Weights of a small image classifier: arch efficientnet_v2, widths [16, 32, 64].
Rows from block 4, named by matrix and row number. Each number is 128 + 24 x the weight over the matrix's rms, rounded and kept within 0 to 255. All counts start at 0. Numbers have three digits each.
# convs0: expand 3x3 conv (model.blocks.4.convs.0.weight, 192x32x3x3), inputs 11-21, a 3x3 kernel for each
convs0.50:104130132127112101138116120142143123161154116131126099140116144128126136136138119133093091107107114074095092096137170108138165125156164107115108118110117124128147092145173110157183157163187165151146167127111169121080150134108128131138126132142163121124137118100113109083144148138143124128162139158
convs0.51:088093110087093100120120115168167176178174175184160169102100097126136120094118096132134123148133147104112110120139139129148140117138111120116118104094095137122134147155145132153150150155149088097080110115106124140126160144137156125124135116130101085090120104104079093079124136133118120114144135151
convs0.52:118130103120139119106116107152167196144131166181169175107113115095108092092094074141130147125129129132144124107127122128174140114133100097096065089085076064062067118139148142154156146148144103096108099089093090092095143115119123104120137120144133133117123129106116135115104095099113106120096083099
convs0.53:124118103116118103109110112163170175149169185158165181114092086115109080116110086112083104119083088129116099120139140115151148102121139120105103123111106124109111131176184141174185129156161126134112140142076127123072136119136114116149144140153131090069119081062109087091136150146147154155138130130
convs0.54:104119127126128143130131153125107109167132107151134089157116106138109091151145122154131115125092088097088088097106122111110139139158195114132126106133129100086110103134131099135155117145170143139118166155115169181129131134134112132136113118107157136129154132131152147142115135120115146131110123110
convs0.55:153136119120137124121135123168156148149136137133144148161126128115073114128103146137134149115082124144117159161132133161148142157140137074103093102145098085120058099113124145151156124115115147121123090085103106112145074104114110126117100101089158148140114097121137137176044092089109164113081114057
convs0.56:158158156136127149148146154103099112102122101117129124136161150152164152130138127105113104121138133111103088210173164182157166164154177129134144125120125128131132165138141157122139159149163124155136116144125128160144107101102135110112118103111129129128130138150123116123138135128127117113134131126
convs0.57:172158134141108116108097102111131131119146147116142154105106130129131126144139134105103130125118134145137150181161134173127092141101081121129133120119165133140158150121103154133110117091083096098094092119127056085086124135146127144159149154164141143146126109109127135130142140142140145155112110124
convs0.58:145148154159139151178170160153148153135146137122116120111099091134127113132126102097060079107113093112110103148140146147150163197185197123151139129128146147149150135152133115126136103115135131137103149131084100099070127132124097122136089112131115092108139121108152141122147165146136147148128127149
convs0.59:147122133120095114140092124137125128134131138129146161162137140133115101134140127135129141113104096142148120159141152152109139171135161097120113086140115045067052116144141156164183160154163158142140124124130123116140085106099112152128101133107147133143117092098139128143101136121133188159086117107
convs0.60:124107125133103107127120132158132123142129145110116140132135164110091116157149160122144182104109128171169156153143181154132153144141158099094067119146090100084047151171149147187174103138130155121138126110133135129173095114080115145117106109081111106143106061104165145166138132083145187136081089076
convs0.61:145125115135130136126134147116147155118145135133135107140177161079094122054051120150172158114128138099097140168154143104121145093103153111085101154131124153144111117114119128120129159176151115132128109123121118122127093093097155143118169156117153147131104113118092099142099097117140131131144165131
convs0.62:122145106120134106111136095105114115151140134131134134142110164122092136139123170199131176149098159159116174128147132117141105108139110133134117136144136119135123081102110091123100100098083046076099059069090064072078156135128151134150137122146160142146128110125148141157087115102096130108092099086
convs0.63:104089120092103111113125134133134136129151159124145153127148143128138137121149146146172161140151137141146127152138157158129149137137150112116123108120101123134122127138129145140164118125145088092102080133125096137168150140127163126118156121101118123116105124125133135135119123115131144133119131128
convs0.64:086057091119093118136112116171133080163156113121124115134166128136153160118142141146187190107147166088119153121095120129085105153110097110125149122124141128142138142117106163121092191149124111111066159170129178185154135168169096133133095119130114130142096119156083093117120118118141133108146154131
convs0.65:151155138124125126110100096128132128120139131119136150112111131151146130175160147092080112135121135166171177169179163140144130111106091154149144144143146146124143168164133125120112088071072131122088118102071086082068112120120133140139159156154116112132146130122148150147167172138141138148108099104
convs0.66:114084095075071092083097142116138138127161151134144141146139116136151106106143111165162139169173134175176134157128095160139115101104112127122138091086120125120138120121102144132122116119104090111081061106082072115112128136172160135173173130117146140134139140131121130150118120137101109125126110113
convs0.67:153151115129128111111119107148136146129138137157163145106104109141144135099109099095088107115099129121105130146147114152138128137146134141149140126125110134116099133149125117136136110124135116129105122155117092121069118106148135127163162144157116107098133125143114119134125145127120126090104110075
convs0.68:133105128121095119124101132152145155154152164155163181152158135131122118140141138115136116094110097129129106163140139147125152138132173071089108084119089094077036149156139151157153133150153166150141127121126127126149091118109119140120107114088129121117106093109115117139113130120136171134114131110
convs0.69:115139097112141107090115095150175199137150170189188165103094100124125114111114104137114123144121137152135143095132116133181135114140111143144115119117099089086090123146156141164157145143145106107112095095115085096096162117139153103120153118133097092073105127110096131124115130127104119115099094080
convs0.70:120114117106106114099100116125136156120150149149148159122107096120115091106111090112120091105106090099109088148139133158130142136128154145143148136139132146129132152152149160152168154144167107091076091112066101105082133145155141141166153137143116099094099116095102112116140141155153138145161136124
convs0.71:096101121111121152131177169178151137155147122142127115133148151139123129140100122130142135142135114143116123109123139101131154122164179113125126142141150137151153122120124114119128097132134144111134145102126157118155141155119141151106131128102126131129127122136136132131129135138123135152127146156
convs0.72:097077099084089106095100115161159152130149146127145156128145132135151142110140132120148132112144125132137120162131125160135134118130144100101138109117133150133125151143129142123136106120146080098102094140120083112130142145142157128135166144112113112102116126124115123119110114139123140136136130126
convs0.73:099148162093147186089170159149138122163146134163140126112110125122116106140098110133124102171142115149115110096139174101146163102143161117117118119123150119134141122109133122115120126137141098092150112092136154128134164121093153114084144101104115153141111130128106124118133117133125110135127125129
convs0.74:119120114136151132121137135168155153156140147142147183146128145141105137138119145151124165128083121147110133132127111145161148128148152082121101094120088105098064102116090116156123090134109128116119103109118105106139108123137104097103125099082139118140133108139143129156088127102099151094095105077
convs0.75:112123129120123115123137117162162182160145152182174170107080094112100108103083071114075094129096107101096100097137134108162139142163136131129111132126126104115109128174167125174183166184178138126123121104100113110076144127128138125123117111132115079083120087080108093067140167152126148151115137135
convs0.76:179195176160157164152185171101113112121128145107105119132125136126113133141130148119118105122121109121118122126134162127121124157158149143134117143138125122135135088084119113086089137116111122133166123137164146127142116101086131138107118101115168176158140152172140160156119124125135126118117129123
convs0.77:125083095156134130170163148142180174141159175129122147131147124126130129133138111106147142078095115104098085124098083165144124201171149136107137150121111141130108148134095169152130160144157126124082122139117094128133125158160093116115075090098106108116107099123138135115116112103148150108123133126
convs0.78:139144128138157157127160165123153131108151146126150146151125121148109106169109108133106118145101105162112098170146138160136132129123142088133129090138150102141153115103121115119118094106103114117142115137147112128113109126148116130130138125132176144119171120117166132127081127151068129142072126137
convs0.79:198214203162127158159155141128116104142135115143132128097108140111139138136145124083092094113132124128135130119148165119111121117139124155153146136131163128124150123102108121105110121121117125142186133108137165137126120105065119137110094101122149167161136141141150150142140132131128118148103101132
convs0.80:122116117115116100104099119117124127118157133129140127120129128123125119133139108143141139125114139146144151126127106144139108098100089145135153136104133153131157121119094127146112087102092091101044100129041076099050156150175161143183186159167126127138120125127145141130159155143158141128151140128
convs0.81:116103105115130124110152133188129123149107079151141093104176172076135172104098152102182177106172179113129173143114123122139157150153185128120152132119146096111121151081072172103093184142133115115121108115105141145137125145150143130117125103101072150117075153147099120134177116143171100132150127126
convs0.82:157124114171131139174145121155189182151169164146135132127131132129147139132159147093068100109114129116125123167140118159140135185173160121124114142128139121125124152144135139124139156141159146153131164145142137138131096118125073109107070091114126094099125113098134127112152167132162152135127140138
convs0.83:139136123115120121118121116152131123150143132142161177153122140125087115138099129129123146123096120141105130141146139153139143168140146100123074095138093078129085080110109149166152146136122130100099086094118111130143099115112114126112109121107175179175101077117134106143068095071112169122090139098
convs0.84:106128102120145119101125099130158182153145163189173159111140110122149118112120077139118092126119122124133123099173143127201157116154119139098104140115131108099128145155172133147160162153165118132136116110125128123112159103133123086106132105152104115065112139073086110064149130165167139169172137170
convs0.85:119141129117128107131131116148133147143129141142130134135109116136128136111115120127095078125117114083098100125146146125148137154158130104124104116120103122135128125134152170161165211188166127116149115098145122107147149129122144127132124124132123129126095112106078091100135151154149138150165154169
convs0.86:120142109115142118091112104118146170124134149165157146111090075125113090117104097144096111139096114148119131087120102124164154099147138147142113138115105110090096119137179128167197157182188140168131141151099141161091145129157135110138141116136117103052137119065093084087158165170146156152147149127
convs0.87:110121117109131130101106106111115130126137130137137134107119108134143124097109101139135130127115118122112120131140131151159147117139147135121129124112115153131114126140128126129137118134133090127095132175103106124056157137151140106141175163178115118122134134142111119135144140137142154132164149119
convs0.88:116100103109096090109092107111127139124128127134142143138148141146155149140157152129106108125122120116122120103115094095119089077097077127131135127113139134111132100121111119130106128135110161149178154137177181170177134148148131149149135148135144131128138122123119131139137134154146142143156143137
convs0.89:120130128087124154067094129078126135097131154085135167129100125130119108130146123152135142179142121170168125122114106128133125132135123138147124109124135091093105134125115161148119176129123100116145074119161063092140134138115153128098158130111133107132115118133118149132104122101099113137092084123
convs0.90:128128107131126120107110115163168180171151175209174161106130129086117098087115111114122145112120122119129136116140121132156117124121093128118084142131138082093122125141136159147140150133121131130125114100128118129139119108122125107130136137142110107090086108082090115115134138132171167165135137132
convs0.91:138145145112125141098107117084141149107161174128156159145175156159141141173153145119111109151124100167153118179159130140127111112105103096088136099102133098113146172143116160134099131109088141177196142159159149127135099086091112103104123136145132137128118120127118126117104116130103118140094097150
convs0.92:113105077119103092105106110190174156164134128173139136100126104137168143112127101111127132133146164119132143141148108164176130118131107130128139115102113156134142143148127149150127154149131104112076127140110145162138141146191116118146141145155103096091133141133083089098140144138147139117182169142
convs0.93:126148135121129105128128114138133133141141139131134137133103120133116121127114110123075094136097111117089106129136133138137120149136116121153135131142144146172167137181193138174191162148167128131149116103114099095094131120127133135141143139159135106110121101092111104084125165169127147164135171179
convs0.94:161200196138125147163169137152156157151152136153138128095090095118155146108132123083057070126137126112129134121166146117165159127181158146156162144118141146127140131132117128126116130137124128119143132090103130114099135098099122117121109088124120109113125129120136137134147166166144128136149125140
convs0.95:096156119096148122075112107127141167141149164192195171134122087159149115122108090154131095158139126133124122109168129116170128102133110128112100118118119103095104128137176129127149146140152108119137109108136100110134159090128151080112168126137120144070111140093068111098134124169136120153167147154
convs0.96:131117138142119139124114134153128107147121112144136129127148158121148169144171171119120134096101119127136136120125119133155158105139160124127125133114111134078058099123105120159139108144145130126139129123134127124141121136118119129100124112095144135160129121153134131161129136112132138104129114069
convs0.97:093112116080109120084118138155157166166154157181139138113117090146155118107138107133112105136122113129112100106155126142187130105136098138120127120102132126133163120147128131169129152147124108108114111105135141158170175137151163104133149104123115107101113114114082112113130146162137145153170156161
convs0.98:132139118121120128111094110130135148157154169165185197157126132132119116125140131159100130122083104121111112148143112157159137137148138084131136086108121064069066087107084114141100138147120092100110083099127102105117108130141123120125121126111188141154148119135129112133066138131090138124086101092
convs0.99:113105104110100089099093103181177168163182172158176181122114098125125110114123100105109101111109120114123108117117128137118156120116167134143130131128112146129101139151163141133161132117153149157117115143069099107064117122142129132153160141138087086074087099096093112100142167148135145129129115113
convs0.100:134129088102095084068082124131134169122139146154160139132124109149155135109118099115116112135120127140125122132134076142161120101123123151153151126102111137100123121126128134155142126152134160146127127144118127134131126137198159140176192153135137123094139129133113125137169177186155153153162142132
convs0.101:125105142122116148111112129152151130139162144121152157151146155143114136165123148132113131129088103159139126157153151144168163119127140081093103096104098112100074139145095141195131109143115149137148125120144155130153096125100114117090129119100142125178125083151142119165107128108119148123109116091
convs0.102:104102129112116137136134141139130109134129119111126118117125106120125128109130130096124113092114107090097092116084096139100115144117117131165184122147161146160167158104114178108109188136128134129127127136148127134155144165150122144129118131113089098099085111135075096107167161176154127132164157150
convs0.103:110135142103119124088108101112137154128157164166178157105100110132117114106106114133099070120114094105090111091132136124152118127137092144119118128096118104105132125153158153184159178176141124136168120118167108108137179132108172108114162133143117108091089096087072085097135141168144141167163157159
convs0.104:103125115117106134143182169134147120130155123119139120154135150157135132133084081152140141160126114145083094126143146136158132142174153119120133123108162143154180098109114114126119109154134097114148120125157128148155141128130126128134125115122150136131145120122148112105111125132120136161126175187
convs0.105:168147086175116055107074103147144135140152140146135136107129161101122144135156135080104160086119183130157140140145134143116120109100117147147107152145090123102118149149167117119151101119142137133125139106096112116117092101122092139150145160135128120123143123121144133124153144103173154101130106112
convs0.106:144138119139111075125083100111138134125124132099090093124108121134131136133157144122120135127139141126152140108103115111120115143149143157147122148133124104073132107107141095108139142167141171164134156135097131081089101104116106143159120139143141132124151129116150137133153141127134137122110102120
convs0.107:113126116099124099095104101147157185144164185172190175104087085120123114081090094130103077135116107104095094109129126125152123118140122142139132139112123131111127121153163135162166164166176106131133097116130085101106156127135170107129162131140104103067105110081060087062137137172129127154158135145
convs0.108:119116113138136110131140124134136160119099160118088152126129104133178144114209174168133126155154131143186146135141136142166149133168150102105110110094099118089084129151167121130145107106128125133128116148131097136145129138126121095122144086104116084068149143091124181112107132143085097133115065099
convs0.109:110053081164126092156172120151147117143148145099117133136144142128108126151140137126148154090111137130114136110093129154105104195157144124107104144162118135151115127146157112123137119118153126123114148142110130177153140178148088132152085083100130084123137109122149140132120127103135166132120142132
convs0.110:117105126138134138125136137171161135138155146108138146168145160155113137160117138148123142132081109150113121129124128146162159119130150090111114110114097133116085117139100118188125085126101158132150147146148154147141105133111093110092114106090143114153141094157148124170101135119108149111108114098
convs0.111:143108148129105134143118134112121121117136132098128132137152148140157127147153129106136110101139113111123102186165212184128185187174195131115117127114113140127117156149166139139159138147171141127120117130106105100097116135106130137127133147132117113131123123126127122119149145129148145137140135130
convs0.112:128115109128110124133125122150157124126151132097119139134143108108135129115129126120122130104111128113123129124085090123087099138085108138181206155168174176185154102067080125088087123081097125128073122157125106143127129153181129149153142153147121126102099119115093118129136154166161172155168152141
convs0.113:101106115112131144131155176143161136116140128127150129138140122129125105119101072157137122152127094143108062131136119122148133116155162093094127135121164154143176090105118091124134104141161072118131067113127084108121142130141148125137148123128149150137141134116138129093102116136110115163125133176
convs0.114:172210175141129131132143123128130127126134118135144126085092108127138142131139147084071084127129136125127152150175168147151145135158139125136138124120146123118135141127133141125113141140134100126167121114149134121136130105104115123119117109121134149138128136126117129124149155158141135153137118137
convs0.115:127157136113139167097092142110116121131131112169210156116130134117111116121116123114127142113105091159138108135151131113147190089085135125133149124115140119099099166135120133145165110124163119134090123135117118130135124106135146120094143149097121146137132133114134118114129121133110132141104108116
convs0.116:128130117131135111136125109131113134141123147124131161174168153153131141155165188159138137102096110115120141143130121143130121156143150094115116122134111100092059101111112135132122142121121133140160131127150125134150113124133107125139114124121169162143131131128135156157081115114106139126100098078
convs0.117:128121096127121089114116108153163185156127139195150155096101104117110101107101074124102121114097121115104112107124100122145106112128103139129125151143129126144144125140136125162158140155151132131119138121108145140114133149171134139165134146163139103095134081069112084079140162154160189176155176168
convs0.118:151132115155110100153109102138152123144167160121151167128098148107094150118114156124110157108096142115129164160141124158123114170127119116146126126151130128140110130118095129126100118109100091075097091088111073074106122146145119155143124151145139117160123094125139121137130152112139168127118127102
convs0.119:119143145122137143116142108116084130148115111140122113100143168083133215102117185135133107104154160102121166096148170091135202117128152160116121167104081127116108122142131137123115162120123095118173131137162155154143170123086161108074127113122103142128085146172089127137158122114179097082162120117
convs0.120:112103123112109122113118134126125124136126122128113119122127110131153132114133108138122119118120123115116112118123113130151137096122115136132139128112124168155156122133126134152125120129121138148101168200122158168120146137154148124135168153159131127131127118146109122118157146146170161137189184170
convs0.121:096122107104132110112134114158170181157156161171149144106119093116147133088131127138112113135135139122131146102169118144198124122166108113103116104079109105101134146152136167161124177156131103104112116113129149162169165127142127093111129094123100098079101118112071122109131135150140137138159150142
convs0.122:096125132075145166128124112086118110081123141096123144161129114165138100142149128164115121191123103150146131146124102141134097127128096102121133105141169127133127160127113152113102151123108118156147084148187115112141137123123149121111112130147141127129138143126127140127107122118079118149110107128
convs0.123:137146090137130095124145106120120089143160138121141153122098158118088144120096143137108154116093153132107154130143126115135103107120114128154136133139135129123100096130139103128106116104078106101136099067118108091123128144152135145156153130127167130131138115128139152161108158146122139123123120104
convs0.124:100129107135159110143165104136106130131120136114091098098115150116141140123130118135129110137129129125122144088121120115158136126141090127117101108094102098108132111115133127130128140120092093137174126129155163165123179147148135114143128104184122160126147178124155182134155122140109079129107101146
convs0.125:130104129132099126143119130154149145124138152097128169136137140110089087158136133112126152099086084159149125147140167148129151155138150093105076114148121082096079139154135146178172114131125142117120113110126115116139101130091118139118102120106132110146118061087180139148118141100134200167060105102
convs0.126:117163188108135169121180163146117110131135115126124103109113120140152155145115118108112095157144122145109116113149186106149175120152149132125130129105128143138160138132140129116114128131124125142189126137185139128144151107080137102084132110120116142145127150144132134132152138153119114126115131141
convs0.127:106122140147131118148154134112100108139105103106061067160112114154122114146149144154112103157128121125115126093123158109134146110150166118128127118113130157131159110160166094143162100147150166141108190145091203169118138144117092119140108101125144121114165138115146147120127143130107109120126119142
convs0.128:124167154089118150086073094119142143152177191118146157141128123150132110173142127123111107144123096153161128145147140135144136124104114124140134106118123099091090159124115153125123147118123145149155127129172112077101108082086137121097141163150111140137091107110113122124136133120137142147111117126
convs0.129:125119119119113102109107100130123140122145165120151165140167169113118138139152167134163154112119130143156152164146162170123143165139143069070046087140082078086057134140157161146154138128142130149136090131124108137167112105093127131122121126101135144142102109117131126138097113085117174139086120104
convs0.130:116145145115131112129143110117122140111127152108117168133134146105114142094094108133115104127095110113074075121142121115144116118147100131134136143133131163174146126120118145161148134162170090120163083116155088108161145112107167128126161136146139153146121110116112099081124119121134138135158172179
convs0.131:134127117134113076109079105131112108165149140195176127131143145115124129104124105130147174103114151121145159115102100130122105117131149115143143117121114086050051128109107131135137127161171142134120155138093111093067123114132120130159128132125133147136126118105129125136126131105137147111112081059
convs0.132:133112096146132106156150117143164151119121118128092075132129126185152118150108114120131140169150144136108141167129091181155099147139108097093108083115163103150164154124124135121098157154111111122141143124118171115096116135154078118166079127172121123109162145109136120126134132146076104168104147159
convs0.133:158169136127153143094069105107122138135136134147155147138147146142166146104127116131133140138125123134133123145133107133141148085081092118153155097116130132124112142101107150121134145140152144166124136158145099104095099081123119103101168192163150171154140155136098097102107123129102105118123135111
convs0.134:118150134092140141091132115129107147142080090146107088117170171117155178140130148115109119139140119151140136149184123078146162075106140120104131143130145147158154156144119124111108089100119121151189094110170120103120118083092164115102156150138117145114111153124128131107127106129150102136132131159
convs0.135:124101097128135133116156146095141141108141128097122111171168161176119101133081082171155152169127119130086107163147123153128093134112099090063078109136164135181182132143120131125113162148133105121141130141145140139137115119130111110134119123139150140130143120101103091116099087104094124155133176160
convs0.136:130129156132122133126114124155156163135141153150147162134133125143140134125132124081082076091095091084086080156146158152136144136116130100119105105121097105112090140148134143129132145137135152155158147151156151143161116108099108118117121134125110107127122116121102097112151157137146148137158157134
convs0.137:105060109140108111143143121160117099156124101155127127121180160096141174076089150134191165096145176093131157105089139128117154128110156127123126140140115148141097122091111146119118151134136132118111154148118160160154135189147122154123121137108118139135096115150101110127135103110181155105180175132
convs0.138:112113125102107125111121128137135119139131125131130136121125123120121121118119126119133116105109116102115120145126138137111151102111148117128124144147110168154116122128132128125141108122127095093074113139079108120101138154145166148156168168134113113132101107139111112145124130118156166114167154113
convs0.139:162137079121124119079093148119135137151147128133140139126109128134114121167119115126124137134117140148128127121113126124135137138136123155140084101105087071093115108106170120144150166168123159131119136097128130097142093122144121131098141141094154140110142125125125103139139141133128143116119139131
convs0.140:128136090108148110103159129131122172121083137132081105116104097117122155109116163134125123137141140116119131125136080099155151096146160131140155127121106143128104127118112134132140144152149117118117143144128178199177148142178146110129148083103136134090118146135096148134131143160131121120153136118
convs0.141:117134112117139121111125109143163187151138157192175168092098100111147137076096082119088110123113139122122118140181135154216156132160140121114097142116107121104104150186177136175161144172182103126131080113106077104097143098128140096114144104132094072058099105088077099079143158143148143140151134129
convs0.142:128154120106128137093092132106125118105146126142174155103112159111126145144145118103119160111121111176156095129126143092112169094103159167138107168127106122098104163154166112112165096109183114157159106129144100118118139105101160140090130138088095130144137144128161132098164146115149123121091089122
convs0.143:135123087130153131110112114107159155097099129148125132169093074157122101120142149148092112167104130137138156154122076121148108086145153096119090121154119133104068115160197095125138118130123126147116110128132113081114089123154129125122142123103163081077159119113121137157081158154096155137132108080
convs0.144:128119085111136114066109122129138161105080113140115097119130107136149123111129113131142149158158160163147157161126076165172148085124153116139135104109095128110105170133124143153153129150163120152111123166103141166116105120176125092119163114113105116093136158140095118139141138107118111084137126109
convs0.145:112142154091124147113121115120111134142122119129130119107141184092121181118113146147131127125136141143124130117163165089125184116124154125109117153133106141143103148156122125154128116143163084143208086121189106105156153097055179126077147143120114139158092130155129118113134107104163130106139146139
convs0.146:125120099122131109100111111138130153129139151135148159125124102125124114114111103091096086082097078089087088143114098147122116133132127140155150149169154150150142161160161160133144174151162141148139134157135118135116118127149125118156146129149100098073093093087077079085156160191158169173173167157
convs0.147:136117118120113117106108127113115105117124108117107107122144128140160130120131116138137145138127131137129128151145141145147163100137166125121127137109106153143125134145126136157144119146148110120061142190058129153056112123147129107135163141137132131135125117141119111125135139122152146115176172140
convs0.148:091097108114118130129136141159163164138143126124093089111162185145165177148160148137156144153158145167179166123126126093129137114133133112088110114096121127138168149135116114105101088074071139167149165160110154123084152141131133126120131138140095115127131145147158163144136125124111095130104106133
convs0.149:108152160103114131130166150150142160167175161174148130148117104164128122122099127159102079153119108117088122101163158109162144134178142132125112131108131128126142094135164113149137148170114105122190136107156153121136154111092136123105114096112150130105127109103110106129124145169134152174158177161
convs0.150:139141158123113155091074116093139120098166161081149163149134125141123105154149122122125094127112087146151107148132182142089155107073132133110095153134123156136125109127160122118162114098123154168153137158149110129105116111069136141086153179130145134132109104087119105098125113120161149153154138132
convs0.151:130154114105123099079090102103121173104135159133152141125108113149128118133131107135113089157118098162144133106117100118142109121142098172160146136115139115094132093111132114135135124141112152151169137131146102103106143122146158125144160128146132135100139132102135136124168154171143137175123109122
convs0.152:103081092122120135120142148160173134143149123112107113146163144131147142129107116184187172151151131140127110119107113131135142149158179092089114121114123156155134094103091101101102128129164102103077110110088102116124119154146128136121124116106138133140128128142111107095081075092121129120149171159
convs0.153:137127107100138126106146124110107133119109127120100131102113157115119148144135155138118135162110127162135133119161127087152120116157108148108092156134130129134144117188169114142113126124107105143196074147213105143202141115113179109101148096110132113100122121130134149122139136132139136145105105162
convs0.154:148115113137108082131127112157164154136155171095097096131140149133118159119108167120127107123133140131130146168148161132117113119106110109090067141114089161164148132146168114118115099094077146139176136138171116113157091111105118139131152160144121125105123119134118132161122120138137149143152163152
convs0.155:121167170107127136122148144123140152138153151162154154135074086159120109146104105146068070159124119141102136084148148098141115123144121144140131134128135115111130094143149124145142154167139135145188150131163167147154147095082133105109113100110152118116125110099108106123127172171148158160148160139
convs0.156:134135139132118098122101119086096121150157150168142115103114148115137140154164107118124137123125130125118083119102117102110122118136152156157137129120109094081118137119119108097147125158198097140157129129131148137122153126115129133130121123121147150165154151131167134092151148111144120114112102132
convs0.157:076114134146150101164158090118121163118124142117117102153150128116117146085102156157120112131128148110133172101144130116128125125116126101092126135134115196149089135152134129134135113112167115119161139128134160162141168121109118109133117109143132133121125126128127154137117109143134131132150127113
convs0.158:134133131121099120152130125139157140161179155145169145154110120136094116118100158155120110140112131102092165124134175147136151177156119102127095097120093105123102076118152135165154168172102132090125112079123142113156128129104115147112091116103187138134126078118115091162091137139105156133146164109
convs0.159:115129153102105104086074062145152141157192191147178165126117101135136122108126120143139104155152131127137129132149178103120123137136133117086109124093112105104111128145188105115148135126144111146150110148159060091096136112088152114111171151170121126105120129099106108088115112132116108137125122139
convs0.160:140158151145144146156155126152170168162166153167153142094089106102140132092105118094053084103113124087088124150180171156175162172194165105100113116094119113095119158160164168147143191166150109112123122110122131126126127100098103101098101101129113111102108123114102112112157153152171138143160151160
convs0.161:134133124139127127137124141121157171130149156151161169155137148137138152134133150092086102096096105073067074161143131138125126149132159112122097127130112116116100137135130148130119155141145129148164141126164146143160113116112120130113108125105125102134121116125113110127135140124150152133150156129
convs0.162:151167152129128122091078084125150144123155174146178188133126115131128101120124120141138094144143098157170126129152190109120160080076105137116105163124103159137115106123162093117154091090123108103104102099091065088095123088084143134126165168158142143114127115080120111091097100120113105133117115125
convs0.163:162179119129130118081066103114116090169151109177171127102097144090106157154151160090089145088096144152174167130125119128137139121091118148172137138122104080074096123128128137127143137123132125138136113127164102087125107106131133126098144162117118131136098118141125124137146153129162150117111100099
convs0.164:111133141085114132103077081084125137083129179070119169145118115187161112177168129159118108198152112176188132122123127120112110140112102121125125103124131117106120142132135131109119131103112125165169122152171098090104138109109143121122130154165123128127135139114136149119100129140067115157070085125
convs0.165:162128152138116150151146182122157140107138133115139136153147120154147127143132122097102103118109104113104086156104110134101122128109143151167174143144159146142149104087090121110106105106111134135098130145126130149155089121130097138123094117082144114117135111118151125128118137144122137139117129129
convs0.166:172155151135105127118084131103139134092140135096155150116091116148128115184186140078094099131107093189195146180122161147104143125091133132141109129128120115100110170162160121119149090078120139156144116127120100110104088099099121158125127155105114111107146128102179164138160160136120137138074056078
convs0.167:105119092109117102117124122126137125129156130114123123135140170142155156157149145157147167147133152157147150138120099139125102145138122133147158140136166130162189118079071114088074097079077090097081089110074065080055144156168155151168149136153109126136110121124137132113151141140146131141116124140
convs0.168:130128132111091100103096109041061079095120119089118129130132130148143104171173121151134109150142119155148104126131137120113104096097097168162157136135167139127167122138139113105126116096122081117130094110106140151135144141143141170174147150161153141133158131105148141107145144143132132169128131179
convs0.169:129120139117115120129122116118126144108126145120123145148147145130125146141142163089121106103106118110113119174141147148131124121125120096090105127126103131135115155155125162144116125118100150146184140157185168156199115125107129129117124116103107119128105123134124140155124122125154150140145140126
convs0.170:125121099116145129117150143154156161138153146135137137132097110117065114104068118138116120137093122148110132136157124145158138118141141094086087102114083124119090105124122108132117118122093101085115096083117087101132130138156145125127162125114134127115116111137109118157084121126097132110129127093
convs0.171:114116132118123124118124127129145144126156143131143142113105075108102072116116080145131113138115103139112104150143162154146152129123134105103117115116116132133137144159162127137166098110147048081042039101036062107078138132151160135155154149159123119120133133109142127109108127132126134140124143158
convs0.172:111098115120119115112149129112149182129164165131136122089130146119137154140137129125144139127149143159142145131122117127114125114119140121103099122107103115127132183158125155121090112107117096146153144182136143156117158134115139112114127108114096097126104121154140155134129128120145129108119129147
convs0.173:111126113130147123127132122196158152162118111145115108117111091140131105094105086127127119130126133101105141109118105153156139171161125080109122074103117095144151144153184156172190213175139141128085146139096115100084120127154096091132113119140115118095145152107100103112133125138105106133134150154
convs0.174:139119144135114122138107129129122136131137146130154163147152148161156146155155143084114092080116103087094056184148157182138155152123140117118108113123101121119105160159162145139162144142166167165172145153165163153175102125108102125112116127114122108120114119120119108112150156146146157138149164157
convs0.175:120114105104105087101080084122132136123156158133158150144143129148152130113128118130136131115117123113121129149127117162128122127126128132139138127130121140132107119133124131130145115131143139153115130180104074108047126117142147119170191170180118110106119108119123107129135158146151164138142137103
convs0.176:080148117113151139120169139121107126112113143156136147137136116159140120111059053167141124170158130116076081094167141123188147132172130114116105131119128120134126117149188106130129134157157111146162105120160112120129162087113137090111137105127133130084145146122124119094106112140100086121133149149
convs0.177:089086086124117097114098087173164130173175150181165167133123104122121113116128109134137144122109144118117136133132144125136123105115095108104110124124114129138133147160161150161150153137129082102062135156105132151112138141163119124151131143166116095100102085106097094104104121116139165123144135117
convs0.178:110112096110116114105124120126136126134168128122128122119128138122128126143138108161128151144111128167141142117125099121143107121134109120129153126104161132131169098089075113131097089103091074099092088115097063083060167159174153133162156140163140143136131124120150137116129128149128129150118122147
convs0.179:134117133129131164113126154140116080119119092144146111131166146096118119100090101118174172102133136111095099139099113143104143170133156157169173168185159124142142127062080153107119180155166126128103111139127111126143110139142129155115137141114109158141083122143087094101146112116176152134169172162
convs0.180:119102131106097119093088112112136111119162141112144137137147147138128123137141141141157135106119122136148142156122135156104132147125149143148157145161153131138134133120118140120138118116140087109110096139102044071081120139129139146151173172147100101115098084089119106119117136137142165148115114117
convs0.181:124117128121131120124136122185123105175132111138127121124135167120106166142131190145143165117099155130111177134142169135161166152168147102115089120124103106112073131136130147167135131143111143115145135119143142139166115139097119123106106098099118122160113096147138136209123120091135149112122121060
convs0.182:130073107117084134131137153115140126108151117109136121110169161120139127132124094113170157131164129138148111159122108122100119125111129125089118119102130129131144174154105159143098126119131125153137157154130173168127120136124125137119113119112112121154115123148135141136130099092139111123122128144
convs0.183:117125112119137119097108102155147177127113132182145147091126098150199148127156095113116112149133139143138135113155122145205157108148113138134132125107112123106135133156146120152151123142145114138110135144108150160108154122153117079120139118160099103080139151109100108077152154165137136136158158159